Rows from block 8, named by matrix and row number. Rows with one number belong to one channel. Each number is 128 + 24 x the weight over its row's rms, rounded and kept within 0 to 255. All counts start at 0.
# convs0: first 3x3 conv (model.blocks.8.convs.0.weight, 176x176x3x3), inputs 175-175, a 3x3 kernel for each
# convs1: second 3x3 conv (model.blocks.8.convs.1.weight, 176x176x3x3, transposed), outputs 175-175, a 3x3 kernel for each
convs0.0 [136 151 106 131 134 141 113 137 158]
convs0.1 [115 117 139 140 134 129 122 126  96]
convs0.2 [125 147 156 130 159 129 190 166  89]
convs0.3 [160 115 167 128 154 166  69 112 122]
convs0.4 [174 112  37 157 120  61 184 130  86]
convs0.5 [113 108 134 114 124 144 112 101 114]
convs0.6 [110 124 104 121 125 133 154 150 154]
convs0.7 [137 124  54 111 109 112 123 111 118]
convs0.8 [ 67  65  89 120 110 113 133 173 182]
convs0.9 [160 104 189 139 123 190 118 125 179]
convs0.10 [148 128 104 175 152 163 125 123 184]
convs0.11 [ 82 130 139 129  93 125 119 125 107]
convs0.12 [118 100 109 117  95  81 128 118 121]
convs0.13 [126  63 177 159 103 153 160 111 135]
convs0.14 [129 130 128 139 168 150 146 130 118]
convs0.15 [105 129 149 128 118 129 176 138 128]
convs0.16 [107 121 102 134 143 106 174 192 130]
convs0.17 [141 134 129 108 112 129 130 131 115]
convs0.18 [136 142 136 132 129 123 128 131 127]
convs0.19 [ 87 102 123  91  89  90 122  87 107]
convs0.20 [120 131 127 124 135 136 150  97  97]
convs0.21 [104 125 153 107  76 106 114 142 108]
convs0.22 [106 128 164 129 138 183 103 123 111]
convs0.23 [118 114 126 112 137 106 108 147 112]
convs0.24 [124 129 137 111 152 118 134 159 113]
convs0.25 [125 116 143 129 156 145 128 129 109]
convs0.26 [172  96  91 161 145 125 132 103 115]
convs0.27 [126 162  95 112 125  90 153 129  85]
convs0.28 [138  99 130 167 143 119 154 131 131]
convs0.29 [106 114 110 112 110 118 134 132 104]
convs0.30 [110 130 172 112 111 128 128 133 131]
convs0.31 [122  98 174 153  92  77 156 141  60]
convs0.32 [141 120 121 122 123 125 128 136 161]
convs0.33 [ 95  84 138 117 137 148 131 130 136]
convs0.34 [ 97 162 155 133 171 124 115 127 112]
convs0.35 [106 118 136 117 146  80 102 142  99]
convs0.36 [113 155 133 149 150 126 154 137 143]
convs0.37 [134 138 145 129  85 119 164 184 155]
convs0.38 [167 199 131 116 137 127 129 148 130]
convs0.39 [126 118 100 134 126  96 127 126 117]
convs0.40 [150 150  32 174 146  79 138 132 110]
convs0.41 [125 109 131 127 113 116 128 114 123]
convs0.42 [171 141 110 162 130  88 146 106 101]
convs0.43 [134 126 175 114 101 118 122 139 126]
convs0.44 [ 96 100 107  87 141 161 125 101 149]
convs0.45 [134 163 103 125 140 133 155 109 126]
convs0.46 [137 153 172 121 125 131 136 164 155]
convs0.47 [138 158 124 123 143 160 141 143 117]
convs0.48 [125 146 200 139 131 119 139 141  99]
convs0.49 [188 122 100 180 102  91 160 136 121]
convs0.50 [190 129 105 135 111 114 133 135 135]
convs0.51 [184 178 137 137 134 107 167 194 109]
convs0.52 [ 99  58 117 128 114 114 117 136 135]
convs0.53 [136 167 134 134 170 140  65  85 102]
convs0.54 [101 123 142 130 146 110 172 134  83]
convs0.55 [120 141 171 137 126  44  82 132 110]
convs0.56 [113 108 127 160 129 160 151 132 123]
convs0.57 [114 131 129 127 118 125 113 143  78]
convs0.58 [124 129 107 124 135  83 135 118 115]
convs0.59 [146 127 113  45  47  83 112 135  98]
convs0.60 [156 151 100 109 138 160  86 124 130]
convs0.61 [117 115  52 116 159 113 117 126 134]
convs0.62 [123 118 133 119 124 116 151 135 105]
convs0.63 [140 141 136 133 135  60 179 169 141]
convs0.64 [117  91 101 139 111 157 116 136 158]
convs0.65 [121 118 136 122  99 148 130  93 139]
convs0.66 [143 144 175 132 104 169 153  84 148]
convs0.67 [138 136  78 130 136 124 125  82  71]
convs0.68 [106 132 122  92 135 103  81 153 189]
convs0.69 [ 95 129 139 134 147 133 111 122 146]
convs0.70 [117 143 126 109 119 102 147 142 134]
convs0.71 [140 162 102 143 162 130 136 156 114]
convs0.72 [ 78 113 113 121 132 105 148 138 113]
convs0.73 [145 132 136 107 137 125 121 160 150]
convs0.74 [ 99 119 118 149 144 164 113 106 152]
convs0.75 [108 105 150 112 143 132 105 128 115]
convs0.76 [118 132 127  84 112 166  78 125 141]
convs0.77 [169 139 117 146 125 107 141 133  85]
convs0.78 [106 124 122 118  94 112 105 129 129]
convs0.79 [ 82  89 125 112 115 124  93 110  78]
convs0.80 [ 96 126 109 127 128 132 165 132 157]
convs0.81 [137 125 129 143 146 129 177 129  72]
convs0.82 [170 163 128 157  97 142 137 114 146]
convs0.83 [115 157 132 134 145 125 124 149 110]
convs0.84 [163 156 161 127 105 127 113 108  98]
convs0.85 [117  17  34 131  97 118 119 144 143]
convs0.86 [151 103  99 126 132 127 118 122 125]
convs0.87 [146 127 110 103 119 133 128 115 112]
convs0.88 [113 108 129  83 119 128 125 121 143]
convs0.89 [100 124 121 109 127 126 118 153 169]
convs0.90 [117 105 126 123 106 127 111 110 125]
convs0.91 [164  63 134 147 100 125 174 120 114]
convs0.92 [138 132 164 159 167 168 134 115 140]
convs0.93 [146 123 123 154  84  92 132 128 102]
convs0.94 [ 68 130 133 102 133 108 127 119 237]
convs0.95 [156 132 132 100 130  80 106 129  58]
convs0.96 [150 145 159 190 195 222  80 124  88]
convs0.97 [131 103 140 143 142 152 135 125 111]
convs0.98 [107 125 127 106  90 125 125 108  98]
convs0.99 [137 143 120 125 142 126 120 122 122]
convs0.100 [100 176  73 133 155  99 102 117  97]
convs0.101 [133 120 160 175 134 163 145 130 121]
convs0.102 [103  94 143  93 131 164 117 139 156]
convs0.103 [123 125 107 168 111 144 145 135 140]
convs0.104 [129 134 126 142 155 134 121 122 126]
convs0.105 [ 97 121 122 122 105 119 145 166 204]
convs0.106 [141 112 138 102  95 157 117 127 146]
convs0.107 [ 69 151 145 118 137 121  77 150 149]
convs0.108 [157 127 181 127 152 155 119 126 167]
convs0.109 [129 115 141 129 122 143 134 112 113]
convs0.110 [132 142  95 134 118 119 154 124 105]
convs0.111 [141 122 170 125 127 110 129 141 164]
convs0.112 [149 197 179 114 129 139 138 127 128]
convs0.113 [ 90  93 114  81 103  82 112  87  93]
convs0.114 [ 96 126 181 132 126 126 158 141 121]
convs0.115 [124 114 125 116 108 100 132 124 142]
convs0.116 [ 95 119  96 160 106  74 142 143 149]
convs0.117 [130 139 138 143 110  96 123  98 153]
convs0.118 [168 149 105 152 160 129 159 165 118]
convs0.119 [117 203  83  91 162 101 133 159 131]
convs0.120 [106 146 133 141 128 158 145 119 139]
convs0.121 [132 145 115 129 141  95 125 113 130]
convs0.122 [128 155 110 130 142 206 110 109  91]
convs0.123 [116 126 159 125 134 184 120 141 153]
convs0.124 [124 140 177 150 220 179 142 191 173]
convs0.125 [132 134 133 129 143 131 128 135 135]
convs0.126 [126 109 128  80 137 110 133 141 149]
convs0.127 [130 135 126 135 165 154 144 148 157]
convs0.128 [128  95 139 150 125 144 153 106  81]
convs0.129 [101 112 101 125 115 114 151 136 124]
convs0.130 [ 88 129 148  88 118 115 149 134 116]
convs0.131 [195 120  71 161 136 160 130 127 158]
convs0.132 [127  69 109 129 105 131 136 124 143]
convs0.133 [119 121 107 118  83 114 112 150 159]
convs0.134 [133 113 129 129 106 153  95 109 103]
convs0.135 [173 141 120 145 123 107 152 141 127]
convs0.136 [ 85  63  84 113 128 115 137 142 128]
convs0.137 [145 163 174 125 120  80 118 121 150]
convs0.138 [146 156 126 153 125 108 127 129 137]
convs0.139 [129 156 171 160 107 135 159 161 134]
convs0.140 [155 146 146 125 129 122  99 134 121]
convs0.141 [129 137 148  82 104  69 127 145 136]
convs0.142 [141 128 125 143 117 111 127 180 129]
convs0.143 [151 128 128 116  82 100 132 159 158]
convs0.144 [174 110 118 112 114 107  95 117 172]
convs0.145 [113 112 132 113 112 121 108 134 140]
convs0.146 [147 149 147 118 126 144  84  90  82]
convs0.147 [105 123 137 144 127 123 134 156 131]
convs0.148 [125 144 161 101 118 128 113 141 122]
convs0.149 [132 146 169 133 154 152 133 113 122]
convs0.150 [117 126 138 100 114 137  87 116 123]
convs0.151 [140 174 160 117 120 183  74 125 143]
convs0.152 [126 151 117 137 138 132 125 145 153]
convs0.153 [118 118 126 111 114 137 110 109 142]
convs0.154 [112 109  85 122 125 144 193 146 183]
convs0.155 [131 146 118 138 158 173 120 141 134]
convs0.156 [ 67 153 116  73 132 108 128 105 112]
convs0.157 [116 132 117 117  83 103 125 100 113]
convs0.158 [123 140 149 125 129 133 129 137 127]
convs0.159 [154 132 133 185 145 127 110 123 149]
convs0.160 [ 74 117 107 131 129 118 144 152 103]
convs0.161 [129 128 145 130 135 110 106  95 111]
convs0.162 [121 115 101 127 187 102 127 127  97]
convs0.163 [206 172 132 116 110  58 120 128 145]
convs0.164 [123 126  87 118 131 128 160 128 131]
convs0.165 [112 126 112 136 121 123 120 130 149]
convs0.166 [115 127 142 130 142 156 123 124 129]
convs0.167 [101 127 171  58 107 124  92 126 123]
convs0.168 [102 101 184 103 119 171 125 135 125]
convs0.169 [128 115 105 162 101 150 153 105 138]
convs0.170 [193 132  75 120 127  99  91 132 129]
convs0.171 [ 68 127 149 100 151 163 121 158 148]
convs0.172 [109 125  98 125 102  91 107  61  86]
convs0.173 [127 169 166 132 178 170 119 106 129]
convs0.174 [114 104 130 116 132 122 132 125 101]
convs0.175 [144 140 145 123  85 119 112 127 130]
convs1.0 [113 115 134 120 129 128 101 106 124]
convs1.1 [ 93  99  87 126  88 108 127 106 156]
convs1.2 [131  92  45 114 134  95 110 150 142]
convs1.3 [107 104 116 113  96  47 107 137 125]
convs1.4 [144 128  87 160 136 128 145 133 105]
convs1.5 [134  96 149 124  85 136 121 131 160]
convs1.6 [128 105 117 166 124 173 142 131 132]
convs1.7 [121 123 127 116 126 128 130 159 146]
convs1.8 [127 152 163 134 154 123 108 119 118]
convs1.9 [119  98  90 131 147 128 125 109 109]
convs1.10 [101 112 115  76 115 138  88 129 148]
convs1.11 [126 124 106 135 146 129  87 140 138]
convs1.12 [142 126 155 120 101 133 111 129 133]
convs1.13 [127 120 118 169  92 122 132 105 127]
convs1.14 [ 97 104 110  87 100  84  76 101  66]
convs1.15 [119 136 115 130 169 162 114 131 127]
convs1.16 [127 119  93 106 137 129 130 129 153]
convs1.17 [ 97 128 154 140 115 148 144 141 138]
convs1.18 [130 126 153 114 125 152 122 127 133]
convs1.19 [136 135 129 129  78  62 126  56  60]
convs1.20 [103  73  91 140 132 137 134 128 150]
convs1.21 [144 100 112 122 115 134 159 145 166]
convs1.22 [129 134 129 129 140 165 125 110 126]
convs1.23 [ 95 100  79  94 121  73 114 121 114]
convs1.24 [132 130 128 163 126 124 132 113 125]
convs1.25 [145 143 170 119 115 131  64 108 109]
convs1.26 [112  88 117 117 102  99 128 123 108]
convs1.27 [141 143 111 145 120 176 128 129 136]
convs1.28 [128 141 136 128 117 133 109 123 138]
convs1.29 [144 126 117 141 125 128 162 129 133]
convs1.30 [115 108 136 111 106 136 122 135 152]
convs1.31 [168 120  78 116 171 105 110 131 142]
convs1.32 [114 112 131 125 135 167  86 119 125]
convs1.33 [129 140 108 117 156 143 126 154 139]
convs1.34 [ 96 104  82 117 104 109 132 110 128]
convs1.35 [179 126 140 197 125 134 125 149 120]
convs1.36 [104 115 129 104 151 126  85 109 141]
convs1.37 [135 119 139 138 154 165 108  62  78]
convs1.38 [ 93  83  96 111  55  94 128 140 143]
convs1.39 [142 156 127 132 161 113 126 143 149]
convs1.40 [136 147 128 161 156 114 146 127  77]
convs1.41 [141 122 107 141 119 109 127 125 120]
convs1.42 [142 127 168 133 132 155 110 132 150]
convs1.43 [111 137  90 105 123 130 134 139  93]
convs1.44 [110 141 155  74  72 122 135 127 139]
convs1.45 [121  90  80 127 105 127 118 153 135]
convs1.46 [111 127 130 127 146 131 140 127 126]
convs1.47 [142 130 123 129 135 122 141 125 106]
convs1.48 [100 120  81  65 114  77  83 152 125]
convs1.49 [131 128  71 132 127  66 127 123 113]
convs1.50 [105  86  90 117  84 109 125 148 138]
convs1.51 [102 133 105 144 115 145 151 128 129]
convs1.52 [150 128 122 130  87  97 110 119 110]
convs1.53 [113 105 104 130  81 102 152 106  65]
convs1.54 [ 92 118 109  96 137 106 125 129 124]
convs1.55 [141 127 128 152 142 120 118  90  99]
convs1.56 [120 110 116 116 137 133 117 117 127]
convs1.57 [135 113 132 135 132 134 126 137 149]
convs1.58 [120 131  98 148 154 115 118 168 128]
convs1.59 [123  76  83 117  94  97 128 123 113]
convs1.60 [165 136 133 102 117 120 119 140  97]
convs1.61 [178 144 177 167 125 165 123 122 127]
convs1.62 [129 132 126 140 137 120 113 124  93]
convs1.63 [150 118 141 143 124 152  97  91 100]
convs1.64 [ 97 113 147  99 106 126 135 135 127]
convs1.65 [141 173 147 139 129 129 128 137 115]
convs1.66 [133 112 116 127 101 152 128 137 126]
convs1.67 [119 141 105 129 110 126 124 125 127]
convs1.68 [151 170 123 130 171 127 129 115 117]
convs1.69 [110  90  99  96  72  72 130 106 119]
convs1.70 [129 128 101 141 103 128 132 139 135]
convs1.71 [116 118 101 139  94  86 104 101  44]
convs1.72 [132 119 130 172 140 158 148 153 130]
convs1.73 [136  97 137  91  89 114  92  98 134]
convs1.74 [144 183 129 164 132 131 120 124 134]
convs1.75 [143 151 141 129  81  99 125  92  88]
convs1.76 [127  85 148 115 110 133 126 152 114]
convs1.77 [118 122 135  72  76 121  63  98 134]
convs1.78 [146 111 149 138  85 120 136 124 133]
convs1.79 [165 176 131 156 138 107 128 155 104]
convs1.80 [136 150 140 122 147 127 129 125 136]
convs1.81 [131 120  74 153 143 114 124 166 128]
convs1.82 [119 130 133 127 136 127  95  59 127]
convs1.83 [113 112 123 107 128 139 134 132 137]
convs1.84 [127 122 126 164 135 147 146 133 179]
convs1.85 [ 89 128 155 136 124 128 145 117 118]
convs1.86 [131 155 160 120 123 146 106 137 137]
convs1.87 [117 125 112 120  86 101 140 111 126]
convs1.88 [128 147 125 145 134 119 129  63  81]
convs1.89 [101  23 103 128  81 111 124 128 121]
convs1.90 [143 158 129  74 151  76  87 143 107]
convs1.91 [136 180 125 122 165 136  59 118 139]
convs1.92 [134 145 146 145 124 130 111  68 115]
convs1.93 [140 143 133 114 129 147  99 114 171]
convs1.94 [138 116 101 162 129 132  95  94 118]
convs1.95 [124 114 105 114 114 146 158 158 148]
convs1.96 [126 119 130  74 101 106 116 129 144]
convs1.97 [124 128 133 135 105 159 168 106 142]
convs1.98 [ 94 118 125  65 120 122 129 129 127]
convs1.99 [141 136 137 136 111 105 128  93  88]
convs1.100 [138 158 136 178 131 121 126  83  73]
convs1.101 [150 130  39 156 134  84 137 138 143]
convs1.102 [122  95 121  90  58 125  94  98 170]
convs1.103 [181 146 108 119 139  90 129 117 151]
convs1.104 [127 129 130 127 127 100 128  70  55]
convs1.105 [138 118 134 124 129 138 117 105 136]
convs1.106 [118  98  50 103 140 131 173 124 166]
convs1.107 [160 127 170 201 156 136 131  92  94]
convs1.108 [120 122 128 140 124 127 131 109 134]
convs1.109 [ 97 136 124 119 151 140 118  86 124]
convs1.110 [130 138 124 152 101  72 161  92 121]
convs1.111 [128 132 124 148 130 126 124 127 119]
convs1.112 [129 157 134 130 136 118  91  87 131]
convs1.113 [147 134 132 120 119 128 129 106 115]
convs1.114 [101 130 103 144 141 127 112 114 117]
convs1.115 [135 155 137 101 116 108 114  88 113]
convs1.116 [108  83 128  84 118 124 136 129 106]
convs1.117 [156 153 133 177 172 142 129 109 119]
convs1.118 [136  87 128 138 119 114 136 128 135]
convs1.119 [102 163 141 129 151 136  97 136  94]
convs1.120 [134 140 145 102 111  79  91 132 110]
convs1.121 [138 125 122 114 109 125 127  66 125]
convs1.122 [133 135 139  98  79 133 104 123 156]
convs1.123 [129  88 134 117 106 117 138 137 110]
convs1.124 [108 115 169 113 106 128  85  89  51]
convs1.125 [145 151 141 144 141 121 130 116 120]
convs1.126 [165 145 157 117 136 125  57 150 143]
convs1.127 [110 128 118 137 129 129 138 116 127]
convs1.128 [127 116 121 103 109 143 128 128 134]
convs1.129 [174 151 191 190 154 168 142 115 127]
convs1.130 [110 128 126 111 137 135 119 143 149]
convs1.131 [141 121 175 174 142 124 137 147 128]
convs1.132 [163 186 138 119 138 123 132 132 140]
convs1.133 [141 132 103  63 131 121 134 132 126]
convs1.134 [148 132 120 138 155 140 130 133 123]
convs1.135 [130 114 101 149 155 130 130 120 113]
convs1.136 [153 149 143 159 159 101 118 154 124]
convs1.137 [141 128 101 125 113  61 115 115  81]
convs1.138 [167 126 115 159 130 130 132 113 116]
convs1.139 [108  86 123  91  84 123 122 157 122]
convs1.140 [131 112 109 148 137 147 120 131 140]
convs1.141 [129 127 138 127 114 123 113  92 106]
convs1.142 [108 117 127 103 151 133 107 124 144]
convs1.143 [111 111  98 122 138 123 126 110 129]
convs1.144 [111 113  92 139 108 113 142 118 144]
convs1.145 [128  83  93 161 132  99 182 168 155]
convs1.146 [173 163 133 166 132 122 128 125 116]
convs1.147 [ 98 146 130 112 137 132 111 147 146]
convs1.148 [131 114 123 126 139 134 135 110  83]
convs1.149 [127 116  87 127 123 118 127 115 112]
convs1.150 [137 133 133 149 131 142 144 159 188]
convs1.151 [149 130 133 143 110 151 130 106 128]
convs1.152 [116 149 127 115 138 126 119 135 121]
convs1.153 [113 120 131 125  91 104 166  58 106]
convs1.154 [113 124 126 125 107 105 114 106 103]
convs1.155 [156 135 122 138 102 123 140 122 130]
convs1.156 [117 107 143 142 141 172 128 151 128]
convs1.157 [110 116 131 103 117 108 122 149 129]
convs1.158 [107 125 112 132 143 148 174 107 127]
convs1.159 [125 116 112 191 138 124 131 141  79]
convs1.160 [134 109  82  98 104  90 128 127 154]
convs1.161 [142 115  85 139 113 134 136 114 145]
convs1.162 [109 128 128 144 149 125 127 155 119]
convs1.163 [ 87 116  72 130 152 126 123 110 100]
convs1.164 [131 129 121 103 100 117 106  56  84]
convs1.165 [127 130 117 120 149 125 128 153 157]
convs1.166 [127 127 142 121 123 132 122 123 127]
convs1.167 [ 88 137 175  84 113 144 119 126 142]
convs1.168 [133 126 128 129 106  94  82 126 101]
convs1.169 [134 121  99 123 105  91 128 134 106]
convs1.170 [110 112 117 131 127  68 118 158  65]
convs1.171 [109 123 112 147 156 152 140 163 151]
convs1.172 [145 165 133 173 106 145 137 141 138]
convs1.173 [127 126 144 156 132 167 127 139 123]
convs1.174 [125 154 137 137 114 125 103 116 101]
convs1.175 [133 119 132 149 129 144 190 128 136]